A small CTC audio transcriber, trained from scratch: muon at rate 0.027.
Rows from block 11 of a small CTC audio transcriber, named by matrix and row number. Rows with one number belong to one channel. Each number is 128 + 32 x the weight over its row's rms, rounded and kept within 0 to 255. All counts start at 0.
After each channel's rows are labels from the 100 clips, of 14976, where the channel reaches its highest value: "lies over" is the class under the peak. Only what is clearly more common there than usual is listed. The data: Morse code for random letters and digits, with fading, noise and interfering tones.
# convs0: first width-7 conv (model.blocks.11.convs.0.weight, 208x208x7, each kernel summed), inputs 0-69
# convs1: second width-7 conv (model.blocks.11.convs.1.weight, 208x208x7, transposed, each kernel summed), outputs 0-69

convs0.98 [111 104 137 103 150 103 138 145 199  83 137 126  64 109  99 107 110 149 113  98 143  55 114 105 134 180  90 118  82 157 121 156 113 134 134 151 137 106 135 150 145 121  91 137 143 122 133 106 159 206  93 153 103 112 113 134 107 122 151 124 114 150 137 154 134 176 171 129 149 134]
convs1.98 [168 128 120 153 109 173 133 152 132 153 160 119 155 141 150 152 143 176 152 107 110 130 202  88 107 157  87  99 155 118 119 169 129 197 124 177 114 167 110 105  77 170 124 114 163 135 155  92 160 204 157 116 144 129 107 163 154 205 152 154 152  81 189 169 111 108 119 154 166 131]
lies over: the character "3"

convs0.55 [114  52 119  83 135 133  40 132 202  63 102 120 172  83 172 141 112  80 169 104 151 143 124  89  67 155 147 129 105 186 189 159 131 140 109 152 113 103 204 108  87 145  95  60 159 133 125 208 125 136  82 155 130 112 140 166 109 160 102 182 132 111 128 130 180 105 119 166 166 150]
convs1.55 [143 106 161  60 104 117 145 172  86 131 125  95  86  96 101 197  98 170 108 192 115 107 102  93 135 135 147 181 118 122 140 121 130 139 117 115 137 119 136 106 139 184 150 123 114 112 143 131 109 114 129 159 141 107 158 121 125 172 132 120 150 121 113 132 104 105 116 125  98 127]
lies over: gap

convs0.46 [ 76 122 167 140 125 139 141 105 128  72 147 129 135 111 119  78 120 127 177 102  64  67 127 100 152 137 175 103  65 101 137 151 128  76 179 111 183 173 112 154 128  74 130 129 113  96 133  36  74 152  84 158 146 145 153 131 146 147 122 142 131 118 159 155  91 128 113 103 128 131]
convs1.46 [128 120 140 153  93 127 139 140 160 119 169 151 169 108  99 109 108  88 152  95  92 145 124 144  99 113 116 151 112 149  82 136 148 113 171 134 219 150 103  88 130  59  95 135 161 149 127 194 111 154 141 163 172  88 184 179 154 149 144 130 139  80 109 124 132 145 131 130 128  66]
lies over: the character "2"

convs0.62 [119 147  92  66 135 183 125 109  97 104 133 106 167  96 102  84 148 158 106 191 118 107  97 139 171 155 161 165 170 182 168 119 107  44 121 142  96 124  75 145 125 114 153 169 112 119  81 135 104 191  93  90 112 138 141 151  71  96 174 139  80  90 156  95  99 134 130 169 112 135]
convs1.62 [162 133 101 146 163  45 156 171 186 107 103 144 123 116 114 106 133  74 118 116 118 121  97  80 142  94 164 127 132 178 133 133 123 202 187 128 102 117 128 162 126 149 112 108  81  87 157  95 134 131 146 130 129 124  78 182 140  96 181 137 164 162 172 140  99  97 166 165 148 132]
lies over: the character "1"

convs0.119 [141 116  89 123 158  84 129 114 116 168 105 134 148 140 156 144 145  96 146 164 183 166 149 101 142 155 130 132 191 138 131  91 162 106 151 117 128 150 174 131 101 149  52 139  86  63 125 122 116 172  95  86 149 171 155 130 158 114 132  89  81 115 138  76 121  76 127  79 154 139]
convs1.119 [107 135  90 131  97  84 127  98 166  90 156  94  93 153  98 126 126  80  92  94 173 115 135 129 152  63 102 198 102 126 110  86  82 129 104 175 103  95 123  79 125 148 188  87 170 147  80  83  73 124  84  99 103 163 150 140 124 130 156 114 162 135 126 154 146 108 204 117 127 100]
lies over: the character "3"

convs0.203 [134 172 120 166 114 124 146 177  87  68 115 110 112 161 128 149 189 139 143 155  78  93 137 198 124 112 117 119 110 125 127  86  70 161 117 123 120 113 103 119 110 132 119 138 142  69 106 136 135 137 166 115  70 129 135 118  63 188 127  77  80 123 116 129 115 156 100 183 126 112]
convs1.203 [117 122  83 167  89 134 102  92 121  82 125 114 117 159 146 129 165 133 183 144  95  85 105 147 116 126 186  77  92 135  93 124  81 137 127 119 113 121 179 157 146 146 251  59 164 156  63 108 136 170 157 120 119 114 107 128  90 112 146 106 154 115  71 130 100 146 132 109  75 114]
lies over: gap

convs0.108 [183 160  84 184 131 155 104  91  92 151 167 186 101 129 131 140 131 159 168 120 126  97 104 110 117 111 143 130 152 134 109 179 159 181 135 122 146 147 118 115 137 111 125 144 183 128 169 119 132  94 162  32 119  94 153 110 148 174 166 165 148 161 104 119 149  83 141 189 181 141]
convs1.108 [129 116 165 108 115 105 136 122  99 112 137 104 116 176 170 129  93 113 124 131  96  40 118  19  97 105 165 154 186 231 186 123 138 129  96 198 126 149 131 154 103 122 104 198 167 145  80 116 140 153 132 131 109  94  77 149 119 101 124 110 148  86 139 133 115 158  93  98  94 109]
lies over: the character "m"

convs0.67 [ 96 158  82 140 154 126 144 115  98 118 165 111 207 117  94 134 137 110  98 199 122  94 119 105 146 162 160 170 132  83 164  99 106 173 107 150 112 118 113 124 159  91 119 136 143  69 124 216 133 236 152  57 131 168  97 123 140 112  95 107 137 162 152  80 138 147 114 135 176 167]
convs1.67 [147 168  94 163 141 140  61 139 137 139  94 124  99  46 151 155 119 127 148  85 141 180 138 138 154 151 133 108 153 146 188 101  94 152 131 162 139  39 118 121 145 105 161 126 152 142  97 104 117 131 121  53  82 132  78 125 150  98 105 133 160 109  73 119 139 107 102  93  69 154]
lies over: the character "1"

convs0.150 [112 140 128 128 145 149 162  55 146 122 100 139 201 114 122 141 147 119 137  82 140 125  90 139 126 100  95 130 151 164 135 175 116 137 177 178 127  91 143  99 132  87 189 104 129  83 104  89  93 179 160  68 141 145 183 139 127  64 144 137 106 130 145 153 134 170 127 182 150  98]
convs1.150 [150  93 132 152 145 133  82 128 142 164 128 136 117 103 135 155  81  93 104 219 132 115 199 167 162 166 180 147 120  86 127 132 212  98 155 142 119  97 100  95 138 107 148  90 101 188 122  47 151  89 123 164 106  89 146 132  97 153 162 158 137 148 145 163 147  75 127 101 126  96]
lies over: the character "3"

convs0.93 [ 76 101 123  98 153 120 123 105 117 102  91 131 107 160 155 143 138 102 132 111  84 143  98 153 105 153  72  94 144 117 142 104 112 180 205 136 153 132 107 132 126 146  62 132 116 128 153 132 131 153 146 128 127 114 148 160 192 116 120 148  68 114 184 163 148  79 133  86 124 156]
convs1.93 [108 148 145 172 174 123 134 157 127  99 135 142  77 104 141 175 192 176 154 130 129 106 120  97 134 133  89 100  48 113 169 148  89 151 103 103 105 120 134 104 128 122  90 162 117 156 106 172  91 114 143 143 132  72 135 115 124 140 133 179 135 188 155 163 133 170 118 124  81 138]
lies over: gap

convs0.159 [103 112 122 167 170 128 126 103 177  99 136 128 111  96 133 164 123 118 146 182 172 106  62 127 138 169 124 120  66 127 138 111 140 178 127 138 106  77 111 107  76 161 116 141 130 184 123 144 204 103 124 200  69 106  73 137 115 105 118 132 106 145 123 158 137 170  94  83 169  95]
convs1.159 [133  81 144 137 144 151 161 142 111 107 107 110 116  74  76 194 146 128 106 109 105 143 169 112  88  97  76 205  89 117 208  58 150 146 178  99 149 104 105 111  96 124 170 152 116 126 124  72 112 139  60 142 129 149  92 155 156 132 127 116 101  86 179 113 168 104 119 136 175 119]
lies over: the character "3"

convs0.45 [140 156 129  84  86 185 112  95 144  63 170  98 157 159 117 124 146 126 208  97 142 100 128 118 118 102 164 119 112 133 161 157 111  86 123 105 143 147 145 134 112  92 192 101 153 133 152 147 102 161  94 127 111 109 137 113 111 143  81 186 102 146 103 117 116 213 159 133 137 121]
convs1.45 [144 136 158 189  62  81 128 135 140 111 112 148 127 164 133 122 122 144 113 207  91 123  94 117 188  82 132 104 124 130 128  87  89 116 116  64 174 100 145 134 164  82 149 117 170 127 122 146  84 110 116 117 139 118  74 140 133 131 132 111 105 155 103 176 111  99 106 178 149 152]
lies over: the character "2"

convs0.53 [128 124 130  37 110 126 107 122 174  83 114  93 159  67 126 119 109 124 221  96  92  98  79 111 125 135 115 138 129 115 130 215 141 144 129 103 187 154 105  88 193  93 124 121 112  78 105  87 171 192 136  91 119 133 135 144  70 172 110 187 126 103  75 105  68  95 122 173 191 134]
convs1.53 [167 234 108 104 153 132 147  96 116 124 170 107  77 127 122 132 133  72 118 163 118 109 160 165 163  95 113  75 128 121 128  83 140 125  96 116  87 122 173 122 134 165  41  70 118  93 113 105 121 153 166 165 198 132 112 157 157 184 158  73 157 142 127 150  69 141 179 135 160 108]
lies over: the character "2"; the character "3"

convs0.145 [120 113 113 146 135 159 160  88 121 157 102 155 154 148 141 121 141 156  84  87 135  79 172 104  94 128  87 101 116 120 145 118 195 175 108 136 101  76 144 142  76 125 116  96 172 146  98 213  86 131 138 132 109 149 200 149 100 102 124 145  90 133 135 102 163 139  61 118 202 121]
convs1.145 [143 210 107 147 148 159 102  80  86 126 166 121 160 211  78 146 129 160 141 116 142 138 165 168 151 131 158 127 169 133 136 139 101 155 188  80  89 109 121 171 120  87  88 150 134 103  62 165 154 151 135 147 121 158  79  87 120 186 171 117 184 112 108 135 109 115 122 118 171 217]
lies over: the character "1"

convs0.136 [ 72 126 104  40 129 131 120 105 125  87 129 146 114 113 133 140 189 121 117  91 124 162 145 119 155 108 177  89 139 126 171 131 175 119 120 150  97 112 132 223 116  90  74 126 113 152  98 153 115  91 163  85 111 126 211  88  80  88 186 144 157 115 100 100 142 135  85 140 135  93]
convs1.136 [145 203 106 166 113 107 178  89 131 104 116 114 121  94 118 161  99 143 128 153  77 138 111 132  79  60 184 148 141 121 133 164 103 124 168 170 133 131 127  93 136 103 114  78 106 118  76  98 138 115 115  63 110 100 149  49 163 146 162 161 105  94 114 170 131  69 155 150 159 113]
lies over: the character "1"

convs0.21 [148 193  46  92 166 120  79  76  94 104 163 192 118  90 195 136 116 168 115 103 154 133 113 142  98 171 129 128 138 143 131 132  95 137 143 156 126 129 137 104 104  57 144 153 116 125  99  88 129 172 185 160 160 106 152 181 129 124  83 164 102 116 143 111 125 155 161 156 157 162]
convs1.21 [125 122 118  87 101  71 168 114 191 106 147 167 105 124 144 124 169 196 119  99 114 130 128 191 172 134  88  86 128 140 106 123  61 121 139 130 154 124 193 118 134 116 160 111 143 109 118 109 188 156 167  91 119 151  80  95 187 156 143 115 203 167 136 112  76  81 140 154 137  65]
lies over: gap

convs0.64 [ 62  88 130 159 111 121  98  46 137  77 107 113 106  88 143 124 111 142 114 141  96  96 120  75 106  84  78 111  64  72 152 133 155 138 132 149 136 176 142 103 131 117 152 104  82 131 128 123 104  65 115 119 126 152 150 129 153  69 143  69  75 108 144 154 171 130 165  91 120 114]
convs1.64 [110 172 134 152 162 109 121 142 130 140 137 116  93 134 154 107 126 153 176 105 190  77 129  84  93 170 148 194 140 115 124  92 136 115  99 185  87 120 130 115 147 116  59 146 162 119 105 157 168 121 157 140 147 145 143 197 151 121 128 144 109  95 159 191 124 110 140 113 184 114]
lies over: gap

convs0.69 [184 168 120 152 166 138  76  88 143 113  84  56 151 160 109 125 143 132 109 191  52 152 127  93 109 158  85 138 115 128  60 186 121  85 137 145 137 112  23 179  91 110 138 163 165 176  92 127 110 120  84  77  75  95 137 124 120 148 113 145  83 129 138 110  99  78 122 157 125 121]
convs1.69 [ 78 132 127 119 163  74 121 177 149 116 161  65 153 159 149 116 116 136 104 137 127 132 141 142 122 108 124 128 158 146  78 153 136 136 137 137 138 124  78 192 146 113 121 162  96  64 127 189 102  76 116  75 103 129 117  98 104 149 122 130 116  94  84 202  80 167 141  99 121 144]
lies over: gap

convs0.18 [143  99  85 126 106 107 122 132 138 182  75 131 111 124 129 123 140 126  86 114  86 126 121 124  93  86  92 207 119 127 113 133 160 161 150 170 146 149 124 115 122 105 145 240  99  96 115 113 117 211 122 135 129 117 141 130 194 109  99 115 142 108 185  56 144 107 185 185 134 145]
convs1.18 [128 119  80 102 188 141 117 160 128 106 111  47 169  34 156 114 171 137 143 116 129 109 149 104 164 144 125 176 184 202 213  98 123 115 143 108  49 114  89 128  69  90 136  85 107 142  54 216 175 115  77  84 147 159 140 181 137 167  94 115 163 152 127  55 128 111 129 122 144 148]
lies over: the character "1"

convs0.77 [113  65 117 111 188 136 182 123 106 122 132  93 189 136 140 188  86 145 110  66 166 116 127 118 133 101 165 131 134 204 146 127 168 126 188 133  88 157 191 109 151 129 112 140 119 123 113  88  91 123  83 107 131 184 170 129 116 140 178 157 165 159 168 125 173  96 125 138 121 158]
convs1.77 [122  85 112 124 107 162 134 121 100 138 117 102 111 132 141 178 151 118 125  95 128 175 163 145 138 183 104 135 106 110 120 153 102  99  92 196  74 140 129 126  88  95 145 108 185 135 165 130 183 194  98  90  96 108  85  66 133 133 117 153 104 134 123 111 125 152 119  96 101 133]
lies over: the character "1"